config.toml
model = "masked image model"
dataset = "reaction-diffusion patterns (Gray-Scott)"
horizontal_flip = true
method = "mae"
mask_ratio = 0.6
encoder_norm = "layernorm"
encoder_norm_position = "sandwich"
encoder_mlp_ratio = 3
encoder_head_dim = 32
encoder_qk_norm = false
encoder_drop_path = 0.05
encoder_patch_size = [4, 4]
encoder_width = 128
beta2 = 0.99
epochs = 125.3
Rows from block 4 of the encoder, named by matrix and row number. Rows with one number belong to one neuron. Each number is 128 + 32 x the weight over its row's rms, rounded and kept within 0 to 255. All counts start at 0. Numbers have three digits each. After the name is the row's rms in percent of the matrix's.
# fc1: MLP up (encoder.blocks.4.mlp.fc1.weight, 384x128), inputs 0-63
# fc2: MLP down (encoder.blocks.4.mlp.fc2.weight, 128x384, transposed), outputs 0-63
fc1.256 023:110113112169192106139157109132114110091139160163159049140196093048151136067134119158120127073129160148111188103152130137114126134112148124116120078111164132140093159117087131132121114164166101
fc2.256 019:135135178086108165107120055144138146164127134074200117150122113123110133089100095119121170200124119080157068074123113142118158112136122163152131167125141164062143158149115123126167115106138118
fc1.257 142:149119141102188100096109111101101178147081125119129157152069107159121097093153144140174108077093150139065154149142098175102133206143113138132172136115107153153147154126074172099144146125124099
fc2.257 157:112133105154074128135123174161177110108158134133201120111145127138129136146069125179126132168126102073149095074133184091136130147118107132167142105072146086156148093160195087165115125131100145
fc1.258 159:165124092153104121125119130124127076145140081134128158131097127114165056115178144132144115190092113181135140129085075101134129129073124145104071143164146107072113110150151172084190120169144147
fc2.258 164:149133129120061115118104168113153133126054141102115143130174106196085124136123159093111148102152163094114101146132143188113129166122125120159131144082122145153078092106208141128156107119113183
fc1.259 020:125149116119143159153110147138195155155128103105037121181102091101080113221108057143116137149102076162124140161090118137150129154115092110091130115154111099112137147155176134129095130134040163
fc2.259 017:099111110180124109106119082088110109076106136168108150173118134120123145079162239046175133110121095101135148233162153066082133138144150150213168125100096096143111047104087140112146091176149106
fc1.260 170:129173139133078134114106132129124169112077071134079123112118183123181130153093139168145048134199124108121209147149087120181129146081120130151091112127116115101135131152135115138149123104120117
fc2.260 159:182125137123147111139115161160124150119064135175105144057148117102100143120074120127140113091152115126107140186123172073130147165169146082120151135134128117143098081123157174100197122111111083
fc1.261 197:153145154196169098155118051149096134148105150098065110094194068131163111195192154110119133150111171170109079167164116102127127172153042167206108089138122090150163171156118095128117105154161070
fc2.261 199:137104192168151129046105105138127083146124142132016100131124096119090150130170125098120139170132154118125144199124090139114149112133097129139085154118184186140149107146120151142114168154173148
fc1.262 187:115156109165076099152061053169094142139140160086185069142105166121132135142100163113109101113112072141103152131140137139122132159115102142159122150129161123117206152157109128114078016144162101
fc2.262 179:085099097153111192088112094165096138165101098112028129121143168131156131091122136106097069124113085159152150249135161117169114120070143163104133156104157147047147102134153100131161123102168174
fc1.263 021:148137141121134103138119144155146171109167114155180113167152073074155139123128015150144107087141073117162168105180161122181122093096180139103090105091159129151114061139122110122074116159073112
fc2.263 018:121091057152109214129189062128134108211130115135161171134156092157086140058066182111059150121135109129123077175098076149139135078166094135093148145101129134055149136154071129132158112111144142
fc1.264 018:121173104119105097130101192128161122133148076148095121143218146167137160028112196080126117086088105087130130113123130109125134181135151158126100115171090161128122084126071107114188089149184115
fc2.264 018:130180086095134152137160119142111125176154143136168139117081112111129124244107072161111128136155134115148167072135131160136152133104066115157038134084145147083114123167153129126093162082071148
fc1.265 017:133152164129079142137082208115111094105087126152083121112143177178112142157134060130132136144102157131113075113120071110148124150122140139163147117167031129083146110144162123120069144110079151
fc2.265 018:095133121108155108134165130150126110157140120144130150111155125134117123177168178115100103108128111108127136178128166139082150094135123129097019117118179094162123125109152143148157119139148105
fc1.266 022:142156135162198128123131128102101140123125134153179123078091142071156179039145178104159134103144152132128162067160059083129109149136145118149136150152161067103083105125069108134107129108175113
fc2.266 021:091120146088089111116117105113131154134115129101174125159170184117114159242105155187079120160123095142130103091093169168144152126139166105097100119127142151148109126152142170125109152124118150
fc1.267 148:100106130093132091138144129147173109110142082107131105078072112101139058113136193097111114131146167143140123029174164103110144135093094107175145088144112114165108160159202134120112081152169126
fc2.267 156:111091094125084144070116164111183143093175138165095076155203119124110099116190152163136140095079115104152117131107082116131146109163077136149109072165144084092135139128129134111122107085119167
fc1.268 141:109129142119167118126115121114075139166167107144112107093092140135179097173118150167135123165095125115141157175063137083141170103131150154071132063106120131119141199155077120095098121159147136
fc2.268 132:097161175147109110113187080154140061164106178128105133181099167078131157140145110106105108138121176124136144151176106065160115101129109135093139139173121102043125105125066148108145147090110174
fc1.269 156:157112154081137044126082102103096175116159110176119132094145112117123120095134112127122155071145134139097152154088147134124153152162151077127139174209073203147078118146102160077144164115133057
fc2.269 171:027139156169192140134174129133081087124166171073103137133089106142129149133135156129088127147083131085182126154142056116153101117107122139153138125088160159086176167105097106153126120131113157
fc1.270 017:115139090125143110148109134132140105191185052198121192133147125125138165045081107154154103147112101092124101097153140148137125171094165079198086104158108151091148092135165098110089118129144135
fc2.270 016:136119131138087158132159129125129135210138141110205107130139142173109108116046115079100144055145144135152165137149140145190145105142070154053067100135105190085135169166102148096117118076070133
fc1.271 019:148141151137192101139098109117181183159134114146118126129139082148147154199098121166117115139124112162127089100112172105143153112126141120134076138177114126123114089129105103118155148144069164
fc2.271 018:095137090164097152123137030123133158165139154145160140140115132128133095098124137109164149125136076097133176146125128148124102142134100112165101131092101120135155152121129136132107109113144136
fc1.273 024:126126072155220123137165187136120139139124148155144095204113142126157105070167138168145125170133132183112155140116068147121096152124118094200144078147090153168136135108125107124112109152169099
fc2.273 022:140100150114093173110153072130156118157161120112234149120143122124121159043126114057102126133155150090139094005159151116117197073138141126065194128114110135130087157156143142102111144105130135
fc1.274 153:154129157135115128115063139075117143149187122132086119169088102134132159111206170093111126156100102061115120123120111124146104119136081175178134054164100076164090201146123141106065153152111128
fc2.274 141:130080135111180137148123133152114128168104073157137164103087160073133118086073155152151128102158190169129118150115125114127185164116118112071140107156087175140106154130182153127131119156129128
fc1.275 151:186166140141115071151099120169135130121140149137152143127119101077124131130143145165115155126098111071072069074164145127135066095180099108169148133230143144168084104147100162069130104126115082
fc2.275 163:168087109121146105152155077109141122093105098177086164189112100118093141148192170118150147149140163132152113146115077144163149149104130173139093122130039121152093136105177109153081117159138145
fc1.276 019:131114092146160087125120101067148116099104089184151117177152138093161159103165139129107121095133071131131152053168148073071131164146199162125103121137103153119119164123149105112108120199147107
fc2.276 018:133126157084127178116172112188126144106150178066124112108100182119101113087097132176177130174109135135142140147096147163145159097125146106154122142113186135079096084145094152182146136073110136
fc1.277 018:103128183065215122118125086137151099088129136112072097094158062071134115106055131157125122093126095081168140164114156143218139135117068145104121125128167143146182089136127123100111173169110121
fc2.277 020:139106154180117146113128112107131063245089110158153153166096171146088125126093127133138150088140128137126088177099128120119132109144115124162119120102107112080127080130138134124163104093028135
fc1.278 167:114128165132122109071072122156108131188148139112114109147138098169102108114113078125133093180175124120129088119146101194141115147101126134136088158183113117111089181149158091129184101171139084
fc2.278 154:028143146178124143125137091128114098143157179103067132160081115124124093100156145155135140148073161116101145175118097142101145125118120196129134096142159086103146180126108145129109135155187202
fc1.279 018:172171158096038120148105135131193201108154187092143163148138156170139141223073090120141103147101143072163120149082142143133143065118121167100107130164136129152142042144140105119123126144165129
fc2.279 018:129149054139145180126148115086096086208130051176134098145158074119111161087106131138101136125155136164139121163168110099127109131141137098145146125107119127108164136162104132073104129150113147
fc1.280 022:182136137157048127150146140097092137094164120137208062120151175083143166135175107127174115131117141143093163098128102098101133164132234090122142112156143104172079135116150132125068124161186136
fc2.280 017:080081125083121156129143135144131125134126124114177152128166180160108153091047138152123150149103123082142132073144146140174113130152092124149100156102172185141150138154069172126151098139181115
fc1.281 016:155176080080069123150131154144166108170149097167157130072101086088112145136088040175145131111146078176123156150141083162161122091112171146094092130136150150132144077137190124126111137165097135
fc2.281 018:123111090134135166097150225127128116172110138119072152134156072111119107205168196114121158094138162071150123201140113099097129125142062137135083132090158136098124110133114109143197086138191108
fc1.282 021:116202091112136132116175201201110088170136175118102150100173135183118133001101149112146121162149120116113139106082112145149126120078114123122106121182127191133154074126115121111147104107164126
fc2.282 021:146127167101145110110119170116142116210131127132168122115136209115154148206115078131104129091170157100127150066160103173058131092114095092096101135102114119132131181150190135110105131130082137
fc1.283 164:145077180098120099125093157142133093116123090133143108151149125178128122147110127094141119119178115101172156172093074109134095168025100055163104157134128048130121130147172114110191145131138045
fc2.283 193:104168083090088112177147152117114174135113180145169162152158164142147081106092120131163185104090148179054090142176132164132152137126118158129173079080112131151114113121142133133136118143111142
fc1.284 019:125091068197204113140147122128107105055101179124114099190198154184130131112142152122110121129097142197113144134092150143109132146132133134160126070131101177114117158119151134102121122212084096
fc2.284 021:133129202107142153128117107152141110153127156134163123109093178134107131000124096094168133152128119098139105115155131128097149076137113129131121160113135081165125155134147140109123139087189127
fc1.285 020:089113154094173102139133059075168158181117106203081128148200151113117120165126134098103121123094064082142074100174141173137128182147092139096097126131087132127192173136133107124176113138081125
fc2.285 016:136147133131142141119137115152105076153157130102120114137072122094123103066109133099158150134118134142138161191048138134127154122107150133187202119113144177106080081122130154142142130092070104
fc1.286 174:170183126128094107189131119120081127122159082121084118158143128071176090107177092111149124121102076127081117130106130135152148108109117143110159158133128157144144131149099114130169117117077062
fc2.286 196:090068092046162140126145115176189141110125107092131083118096104204135106111159201112094147124108156140160113111106125163140116124123149130178106085114111076101134151113159151102119087135134163
fc1.287 134:125158104137121153116158095150142110111083162114088128183115113127162158166174117088115090142138086134083166099167115168135051120101119190196064106105086109138134146142138146114104125132106171
fc2.287 134:035144194153129154111099150159088103136122152164193091093159136129150126122074130188103135093090082145125159074108098136144150107130129104099131108098210219098160101123095138138132151116144131
fc1.288 174:134137143114149100184134162067105163129127132130118104127081115138155122124112116145178145141180153096110143153169154093130144139137067128093145090201119090162082115158137120107109131153050129
fc2.288 187:088155181151164161101171127158091089127130166110121115073141175137119150156110079117110084086148102156143126162119156098089156125125118053079145155078158171094168121136093123100227129129153133
fc1.289 164:119124123090096092114103085084062134094103107114126125075184099158129106124109132179135128087182186131111107191098064149139194162111178100124115148172094178099112124141086136123157111081169089
fc2.289 162:118126120185137131125099184082136134075174120063150191140085127193085144120152112150082135090092104105125120094162138120102098128136088130134131128064155151145162148113183102126152141108114123
fc1.290 018:142159108135176108128119111102115079140148134143124183086104162151150181131128143118155103125120124025138090068129132109129164081121116101186105167177101096115132077122165131112132126103120111
fc2.290 017:114121161157118115120134184144119164104115115151176094166142123136117132191103133171119137078099098181111177171168150172159134138135162090094129097130104134102152165148118158127085121077060153
fc1.291 224:141149182124152125135160106059143069149191155124101163117121086113139115038080111126132115115132133140110154143154139113144138077086103136137104087163100102163101140158135107141132140220137079
fc2.291 252:166103137133163135120138158163116059128220146171060133147117115120114149111095135142168137152130129064063128209130136122156159152158091172147140099114167116173131108129145120164138112158114159
fc1.292 019:108135140146099138145145129188120112104166146103051078134193052119110117162123093065125126082100121148127183155087157172137140141115137151076105081114131160166130109128185128097162056156138114
fc2.292 016:162132114158152111124129124160132092155098134160106159142120179140133121087148089164140155127148079086137096185180074116147135101151090113199146140078139087066070134113116125118140148131068132
fc1.294 153:152120120112123136112118139061070168126115128170155141112107091124215098158177132149143103089085073106141173119125164216135075114087110122131031115164105100113083165148122129141181084128091126
fc2.294 155:132144142103163196129100087100146142143091096170082150171099112172178097088118144093146124147087112141103165209095079158168149148138113146125138131187096137090097092119109223181115107126158129
fc1.295 019:142176104125070136116144057146138105122126123062146110189154164147101127044106151202133116158164112078114152089100186113212134067105133120101131170127176165098153147139139135130185115150082120
fc2.295 017:135106155157119080122098192113115105210121137167073134113091169156155128104096120126152143051111107152135105159195097155100081142124090127156120103121127107072155095136132125143099129130182134
fc1.296 021:101127073102182131130100157129098150095179096107134047172164131048136132169168112102140154114147106113113138132159110145091115144094161151102126077137195142150085133131160124094122116148173107
fc2.296 017:129143128114097171132192057143137111159146090154136160113120102136128124058097152099134145127125114094129125141106128147169183159144122138152088163126155118092127092136079124133148080180064148
fc1.297 157:136135119111129150102150158081164140088125078120105132156137165162188151105132048107186134058109089207121150111095108159150072108120103110110053095146077117135061180152079142134139110103167127
fc2.297 162:165081100119121090133146184186062119114138149138130171066147152052102149128118119162167127150103126101185077143137164090191106114101192129151143105101142130141219102141175079115109146078122148
fc1.298 189:152179132164085143156077143060192126070033133123148129085151140140175138119145114162192157109088138177130138127099129132163111083112175149104088149155106074195139182153102101113124113155114124
fc2.298 199:099155127129018110126088134104189111162146129139082179127164124099118092102134147200148120205083189161126094194141173067124141142125120154144136199109174086134143151125145124144175112126164128
fc1.299 020:095173158106198104113140078118178148186171114144146125063181099091149147063168149119147121149149130088092113078158158118132141179097143083142109140152156108092122108131189122126103153100121099
fc2.299 019:097056150126125160168124152104112129160089135142214160131086130142100094060081138089131148111119057113145156145167106143130143097166135161129124114109139087118104125152110133164153128115121140
fc1.300 022:148198152104037120122122154146148161220153118094065147141171135106109128049105134040147128141096119147122117165158099140140135196109108099103137109140090115106117098137186130125157106140156148
fc2.300 018:121128090114177107152150069073139077111122161182211160116105131119136133191107151126113121068169138093120213112147132127084119105109103137144114142104112181148166151139126133119101118131000125
fc1.301 021:154101109118113133131088063069042132088108106117217120139105158170112151153088140149097134124124164202144143121131122114204105125171117165099126150137093108098117200135080123132202104168147131
fc2.301 017:104194143141109163094159166116145108095130119120088111125104095128117090107146115155142138154106124121139083195105167118114135108086140141157150126167176166110108069129187144123138116112085140
fc1.302 019:175114112169143112134127206161118125081156117125164162154140144186145114119125153111122120136151172159119140150112072127137106162152176132124131113151116150163126097109022099138096093158165110
fc2.302 017:156155161088118154101164042094170117231141131130201187100151134138110142128082126108117141161138115108147084070070181140107174095111129117100100105113109109134113140160193141145099174105148146
fc1.303 021:119137101196102122125148158164162096084153167122034127120147172163110107143143155033106128092135117068102141112074161120085133097110144105095105093168159114169111142127167150094178111067153105
fc2.303 018:140116101103149141157097099157095171109133120157139176100090080111120127031176100134125137095121049143124128075255084115141109124158081126110086164100142106094100116121120105160119147161083141
fc1.304 183:181177106053147121119170155066118121107131074105124124155052143138147099136191083085120116138116131113108123103147120158101138163122109103120106138127042148186082166171122122104090130106158117
fc2.304 175:164125136106149122172152155113095147117135115132019144109072119138126135117143147117108168188119134112122097240135139169172126113120166151143120128120081128163135130145127133172069149079161152
fc1.305 147:139154098150115130129152094133198122096167101098143137166080107128101187097174137107131093115133133149057115086130158093108092138152070168107116072162162115059107132166144133087119154128128155
fc2.305 141:117129105152127165130163101066143107096070166120102117092147201101179099135149105138111133128094068116128124175141112186171178124104167139054140101178104171128149176130098188138150117078145120
fc1.306 201:126183118106053129116139167108103113109141088146135097099128077115136084157133093108161129174172128148120141114166106169211087100134073104162097116156115125094183107148174109128123109177117126
fc2.306 191:154129112137095113121154135120163092127123079136023152183134105130128127171131134161093133139138171157121105218146142185141149121143075139145113116073098200145176121138123119150087104087125115
fc1.307 014:108167108109080096139178054129113071112116105115099100201216143184160135088130145089135114119108095103136096122125188127140163107139146172155138114112142183133141119136137148068093106195106058
fc2.307 014:150108156139179131139103095157133102177162138130224104139102157166096127123105041186075121125126145159119099115137120185130141073144179075151104109109122117077110121149169123162103126077095139
fc1.308 021:094097171070157131133099101084150122136134112137030103119157183116115133138116105100138136082120145100117076116172123168174127132123050142096129125138155106074156179150150144109109095102135137
fc2.308 019:142144168137149125124099030124080125038164106119137155135096118112095146141160120186034113129141139153113105211099126080094159107143158152161153148133110130122131096108167135104132101127078107
fc1.309 024:138131129133175104125100040044114152143126114121226126152145132056154151080138151136150120128080144141144158090153132065168121124113152153155116141140100130103123160117175120097080131176166099
fc2.309 020:117126111123109153106196188166108116145089139139147112121124148144106107055075110146139112116130107131135104146131101196156141115146144117136143102171190164155111077144099138135163150129157157
fc1.310 020:170156147116080121135165150149122124132164147100084138106144099163133128062097096069111130148111119147114133172087130164135131100114181115134130105179121153181076077107193138117125169155163118
fc2.310 020:097081013126158177101119164107123127153136127180160138149149163108116166189121122144108152094179128100124132072186126123102113138144088097148160156074126123138162152156130139111126141134030139
fc1.311 150:114130093160141101161097123095139115126117121065166120102136064197192087131073171092119173146162101115110081098115148095110134129104175098060102085130060137121120166161155112158086070174102104
fc2.311 153:056114140106178157077116137198154096060139136180085093167105135152134161081141089155121148139138128122039058168113160085131117187182136174155138106073122144137116128122171145188097116161141142
fc1.312 159:219153193114072120132167171140117132133060157140089143075123113104153162139138093129116137135069090135065159194142076117135088134133097161156111125125186074200143142152158138103117141123050152
fc2.312 145:145103131178105144142135170070125082188146147060056162164172143098126107132114136184134136187140128160153148223125112132100160118128092155090153127107154147122195140160094120149136139156125149
fc1.313 019:141162082110008126152091184126141129147130135091160129174135210156096141155090153152121125193099132153141167108110106099197116066123177174116101162134118137081135138144099136119127088146154135
fc2.313 015:142177143139138156075168086096138158159148112104108121130133103107124129094156136158105117094153161092149084178163133161106115135106050137129063113115113156120090117152148102118059150140070116
fc1.314 017:155146097170236120122153162109166144086103140143114130134118111108147134106111109133109119106159110158117131069107102155178123228125129106167124098152113129137076108120147121121065141165102147
fc2.314 017:095098137114125153116117118107126070193140147134255105147096199137090165135135129124101125133135118083128104115103155124111153054158117105140123141122091086094165123155168132117126107083187139
fc1.315 026:110168066107166127135130207148071106145137090153158128207151120134131109116177038177127132156150122172111191141157096159158114162091153108113118081130118142134139143122105110113150109120135132
fc2.315 022:132116136105133163108187068107153120169107157117192171110148044102116140115112195041137138103076109090142107144131144119129174062143110132076127134106156109106123102156145142156150082134207125
fc1.316 019:159160105104105126134085165096180130070101103085156155168100160161122132182103122188093135182138127126158111163076123092150122153160132159091130154170119144142136146133112114120156115167134131
fc2.316 020:133109101160114159126201089083099093085142088197096108159122123145118146147108180131129108092143115142130144206176195159156099102130112117157112118109126121099111060143115129129088138122000146
fc1.317 022:109128022137175114142137205138131118141144149165112099150088112108157162073150126183149135119166161112101151124158057149155111166129123126146141110140132123140076108111046129137105101095157098
fc2.317 019:134138135096090163091105066116147129168135126109214161128122125103104154157156108125084128146125116143147096056108157152124153137142125125104187116079115144094144131160177131109091154119126152
fc1.318 020:126145094116142134108142111096101116135127128132213155069130155174129140031147157132137137192126148128088126094158067114199105095112114107163149199145094122082084142125132118131124144105128121
fc2.318 016:080101135130098123096142221131147165164127160122204128107098080128128094074122068108108132093114064107140131100156150163088138089142123146065085121154158110133158172147166137120114117118163135
fc1.319 152:131152155101171081141093108134114196098122143130085151133168131188101139114089152118151110101129094112111139126201127172136095141082140076134104187133100161121150166146114127054169082171147090
fc2.319 145:128186142104131180155177112191092107121131160111103159182139122091117155148135110155104120103100184126147141176122116092099165097114163150130132123143108091107158133135063144101139101102140170
fc1.320 156:142118159124121107135160125084153163133161151132100083149103144109140133121157089143140131110201160166084119059132050145162154101122199160094109085122111172095102142155141123051128086184110124
fc2.320 131:109067198087174171115123148104146181137070161144051146103130126140134121132144132127107121090171112164154116212110082186142133134113178113120132133085136127068183075154129166097077156133170132
fc1.321 020:088084120068170133140146110093130145142123089179082095222120124101111106135090063098097124104119073129136144159174116177198106091098086127113141113099149137138175148153108126118092073185112141
fc2.321 020:160143139137119158122132032119132085164145138095163171119130077130078120064128126133045125121124162100130075157070117062103179099154166148104184124126118147101098103116168121122168100107176117
fc1.322 022:121159110131152116134095240150168074133171115163106108110117151091155174169118147180134105129115107135143140174134100154030132156125189092200089112143165141161137126132089128116108084122177143
fc2.322 019:166134191145102124154135182126107132181156122124080102139188143183134160203171172086123113099116182095120154206151151129157141122153143100116138113129079128156121159135096135098094106128137120
fc1.325 021:138114178166185110120108116074174164100115136112106118114123190194146147145192169110127117198117129101124115125137104079117125113131112136151132168165044089133104136122146133125124181125124122
fc2.325 015:106096104169106123138117119144123174084116116123251101098151162117103123055135106136146115146147083130107137180134176074119157138138165097122179130134118106180117165143103153103086173160157130
fc1.326 141:139161152138132096101160097137115190077147090150120078150088133139123078062115138164145114216083147158118096214117119120155140184113068159115108116144149084125095162153147158162059109146114131
fc2.326 137:138089075090126105159140145133094127121106141118116172102147171110081176124150087115131129061187185126139135140139169108141122096108112145123116165203076073139134102129126108119197162062185105
fc1.327 161:165181125112039071151126140133080098088118089119084135095061135129107083166094113126145115150075098132112120119090104130205143073136145151143160159144139113121166108151140118112099167105042131
fc2.327 125:161105073064136100109099147087088139090146135139101125129147132090148065112112095106152115088120155168122112160096156159058153079139079151104096150158130136145100120135098188183107095103132099
fc1.328 023:123133089139189122140147132080104115144151154126211125093117119111147152215160093109116109119078126170094166108154137133110116060112163123156149111111090112121123175129158126120194080197123128
fc2.328 019:138089191132146120110139210140151169020100159111136143135140161133117165051134116129086124170132120102111103181152130118146147051143130133126196129149133163097071150126122150114165103156171119
fc1.329 020:139147061155136104136120169170107093148106122155054174125149096170126157124133083118089084159149121168110110130132161174168160175130114118084111132149104087097140119125102126101144138121092151
fc2.329 016:109092166150148142101140136098149160050121149157149181151091171145112108123136113127230121082125126101130159183241135171105093099121091118179152128105127090176113123121134118180107176127057098
fc1.330 022:177156101162159119138134190145146073073146146129126092147166074123154122103141060160130116122140113210110184131116119126115145165124193114113122090151114147180080097107152107140076137165158120
fc2.330 018:099071155098137192126155104120138108226126142150188174147139135133111136084102159100115142146144096101141099123103148161148123051163082121151112147082135138095144147154111110143148121094125129
fc1.331 018:124180077091042132148159177143161139127158146143122179112068181113115133190079083126132125112145041104137140105111075148074125140108123148122113115138173131148156080158136125115069087121150127
fc2.331 017:156112192116154150100128134102124102150123127126097143128154118111118117223190187144060137077135151085135162189161161089106115108137112134109139128094087120114110170140120106111158121129131119
fc1.332 141:127156133199172145142150084079139086145190106142088095137090139122163191147161117157111128105140097140090124091139079164167099077109175136091105090132086151174115123130086084096128137089152094
fc2.332 140:102096080119089108122111140117103156170124082136200159104211130123116111054075119134097104111093176065140145054139122125130123145113104108131110155118161123152156143117200085137182125091081126
fc1.333 018:127122124109091115109143179122134093069149154100099096119152157197110113179074186045094141161104103090127129095108147115174153118122141168102108164174159159134113086142140141072144102137138116
fc2.333 019:146138192123204141122161086161126108148160109153117146119128125130116146051167046204100125103141179113083126171130108148069096110109117114118204134109114111106130118121199107152129133102020114
fc1.334 144:128116108114087136098118090144032152136077124154140119164124195126181085114117159147063140148080113126103188115150078109120164103064082117140078148121137166164145125129131118097174117154109109
fc2.334 145:131160155150157134104123113062206085101155110144160116145097115121137139075196123122162138072139100183143135095075091193150122128165147126096114119177123139081082167111062149162109125082143121
fc1.335 159:184137101166147088116131147093179094147086139102142115087222109116109123134088089066155123068072153138102085128156105141145062145133152148210157109143112129126158151157109126162128175081113110
fc2.335 141:122133225180076141143160127153124106169099130151080073113103125098150103151147139095126119168109127155160116176156096152114127090092186098114116175127174134121110120168103190115128133099114140
fc1.336 167:125189118127110096125151140109099095115155171122131085133115143077127081098180153139138116145120116150092137136128096121161116127130122197113090112168155136062142134149114169092127128134143184
fc2.336 189:161054102092122148109097126115135131159089107102101200106174114183161129170090135142106154112173102115118100134115140150111170133130161083130112162110092163175126121118141074169160077172118043
fc1.337 173:168139095114146073147108171116122132084106196127129096038124156128112093154149210135111115144112122107114095080195157143129139141134179107170138091160169075114136134146104112064119058131171121
fc2.337 138:099167062087064142097152128124138110140120106123079159083139128162101106132136112197097127073079098131127163175172145053109112108197135084138112119154094162123100128111141142077148097179033115
fc1.338 017:119116109114139111131127049086108143170139118182118140128092162074122132132096138082108121089099100126120154105179116128171113170119115106137105133134143052105130141138172119134108144110152118
fc2.338 017:075140072129087155099125077101111130128171121124180152155106064110093120105078106115048124089158133114160125095133134114118150110141132164139149131104102205106176170148112135131155091119111122
fc1.339 154:153096125132080117132155064152085127048150124170149100147148134110133125147137126116079139134076145109115144172133138117202138165109128153140115106160121148154181151169104134135173166109117114
fc2.339 144:145100133086146152129144116164157150105084119146000099112165102152129137102123152105120122112147128131131115255128138106177136130133092111131120117111123092129111111157150141132149130129095119
fc1.340 165:120098132137125126101147103118140134151122158075173098155161100143148168112121088080111075144160130120150168125093081143140094207046082119122097144100108133115157125150132068113123115133086156
fc2.340 180:129131173134114120133129151108077138126092103151175109030100146074129108183109108168125127099143115148104142093144186092106174130148104106076124096140152149130102092114128152136186112075104118
fc1.341 017:123172176118087123145059182101167106142133143143096130206150127124139128125135032115162117105110141155132158108201122096200124184090166136065123114134085132081161136133120117082133125091134150
fc2.341 018:118109122140154150108177000121110116114112115108168171106152145122105151043122181130151129102137097115123095226139105135134167089159133147150101163119171083147115078131087143161166116123057111
fc1.342 019:089137103060188112148097131131165172162140113127063133134151102107140134106146107130124114088104135082116058113184088163116134127115056147138132114112150114131174121144132126104170081072191101
fc2.342 018:146147146130138158111139068084129115123138125140147122132127076101117109086130149069152146159117096132142158127091176133085197158132178127160124112140079152103128133138111133098128135116052144
fc1.343 018:111126179085142109162075190084162185093134152102190148165135156167157129073081030161131104101099132116159080134169104123206130127127104192154109159151139149165102104120117105086091086089160100
fc2.343 016:146131154133141192109177082123070101165132077158159128122157193112114101085167205168099130121116082103132126145080185126114094111137159121094059091130127113083181113159144131106142139127069166
fc1.344 018:087119151146172112124129110097067179119160151129093135116064090098127157161097167100106141098140103146149196110143137152097102042105126165095136173174190063129098110140120143139130115078119115
fc2.344 018:128153009113080167097120020119146132089137115102151118129163161078113148081144159120080141129161116143135117103149094098159183185154170093133121150084111162149147132137117145142140138127126166
fc1.345 151:158094167129131090115162093119159132128107118147152080115198156189136166082134113147119134044160115137120137137108138223156135129075099110113128104148117151164043152170145105105149142112176113
fc2.345 173:137140100154173154129096153152139117137114144113000091121121095151132129083130128125121150100148121101143111255121122097143134089146174105094126113130092121121126084179148150135097125140140122
fc1.346 021:120224114111139111142116203102084146181141106121232184114129185118150168114129115148166102214103129155142149120160068130140110156087196133132132148137165116126116105127130107112101081131163120
fc2.346 018:153110102092108182110206134094161112218102111141208094111146072119102131035075145101065128057139122114151116096127143136170207063147146133118129117097125208116122134182105159136149128143110156
fc1.347 142:137130087130130060143089145102083092113099160187077128171137153120112095120101130099151177130135109118140160068097092169140158122097106130190126142118164121128125137142158085153082135188104144
fc2.347 136:139101174119175162144165135112156183125146088007074145094089103121152149097114099132142128106109109168126141181128107078142120105169176125168123103077151115122146132101072090137139119136085105
fc1.348 171:118125131073123128121096123057113145097126058112142115127080123084128144155165156167160132109127119144093139098104122112122114096120134130075092112207103119123160154163122115105107148165113140
fc2.348 179:117056145086160151121153167095094101118110108091039132160134118098133122113125132121116114197112104067151039226127177114172146180120139118093132127129120148137138134171142148118132114090146137
fc1.349 181:124123163121094098148150070119221140104166113137124050084124115114091167104123092151187098062130141142103153172121072161196160165162149147131159112120151080119113186165111138111104142142140098
fc2.349 191:081166097157172165122148119114112102151104105121136105149162179172188070135146129099052132123167118086127159119127057184107153064131113148108122103149072160097154100118135186157096147147076100
fc1.350 170:171145161071150098122100059129099095163116149137106125112084199172107140160152147157156076132143085052133137128118077130111102128065080151177120139147109062117139127152105141056112090110129140
fc2.350 171:120142142118110151150108086180090126168128124149078085108106098143131164138083161119118078133156078113097152211099183087149128173199149100127158140084091176123173151144130090187113140159159069
fc1.351 020:132127073117113118155141198182125087116138105162169153138167133161128160167113080148140116171128103179118146168117113133133132127128236129111123094143107162122145113110095130117093107199088118
fc2.351 016:155129101123150183111157223144157116195128171118098144130122130140079125083109141113182144141120140107142097144113123144103150087136052109163176141091138123143112106164149147155138128105151129
fc1.352 019:111183196114190127161116198121115106116121086119148089165190087130140120115154083090161111081115158154110138139158113118201117168106142138126110095137075169062114099123110109097094203169125127
fc2.352 016:118087066128138139128159012150135132161094166131115203107127139145094145095104144122107122151148080105108102169046093154092176092149132154114061157090182047171125170130149145146154084120130126
fc1.353 026:191158083153138131132172134158096148101196115120173121151125155131141098103126097124154134119137128203095179156099118153132099165121214111104135077151099140209117104108130115132094138137150101
fc2.353 024:087099106085101184132135165112143109176107122163225183107149027117114122093117144069091158076160111094164104055186146124165139079142054142064122142097138130116133176162124131123152105155148139
fc1.354 020:166094145134145127143114053051111194072144079096221121103087167128104134098096130119099113101100136097135130110117141099201137114134120145126122190146106114163120150139113124126075097184164141
fc2.354 017:110182143090095147104153038105142080193124117120144134155124128124119133036084164191163132124119117083143104101094158150186115139128116136107056115106171134086157051133144146142157117087145151
fc1.355 145:144168151147109128131086106138157118082120139172086071149112180111112166151157098154092136171101086141123139137114151114122129144130166134102142099187144121098130105135166118126125151130150141
fc2.355 139:118103115129129177128176096098136114150080102194126109100179125110165109145107119162159069187179088122135141153119098114181173195101103140083135112139047107146160147122125148140177104087112106
fc1.356 020:060165072096164131149141205143098106150156150151108137096151173135138134166092083112142100114171124189129164080135136187166110119096150147121113101145196169084135148139064126101114087156126126
fc2.356 022:180097255119141130116117084117136117143116098092189124130155215112108133051141130137073140131140145088119060179127108094096149071146129124145152138114095113127115126139194129133154125135126126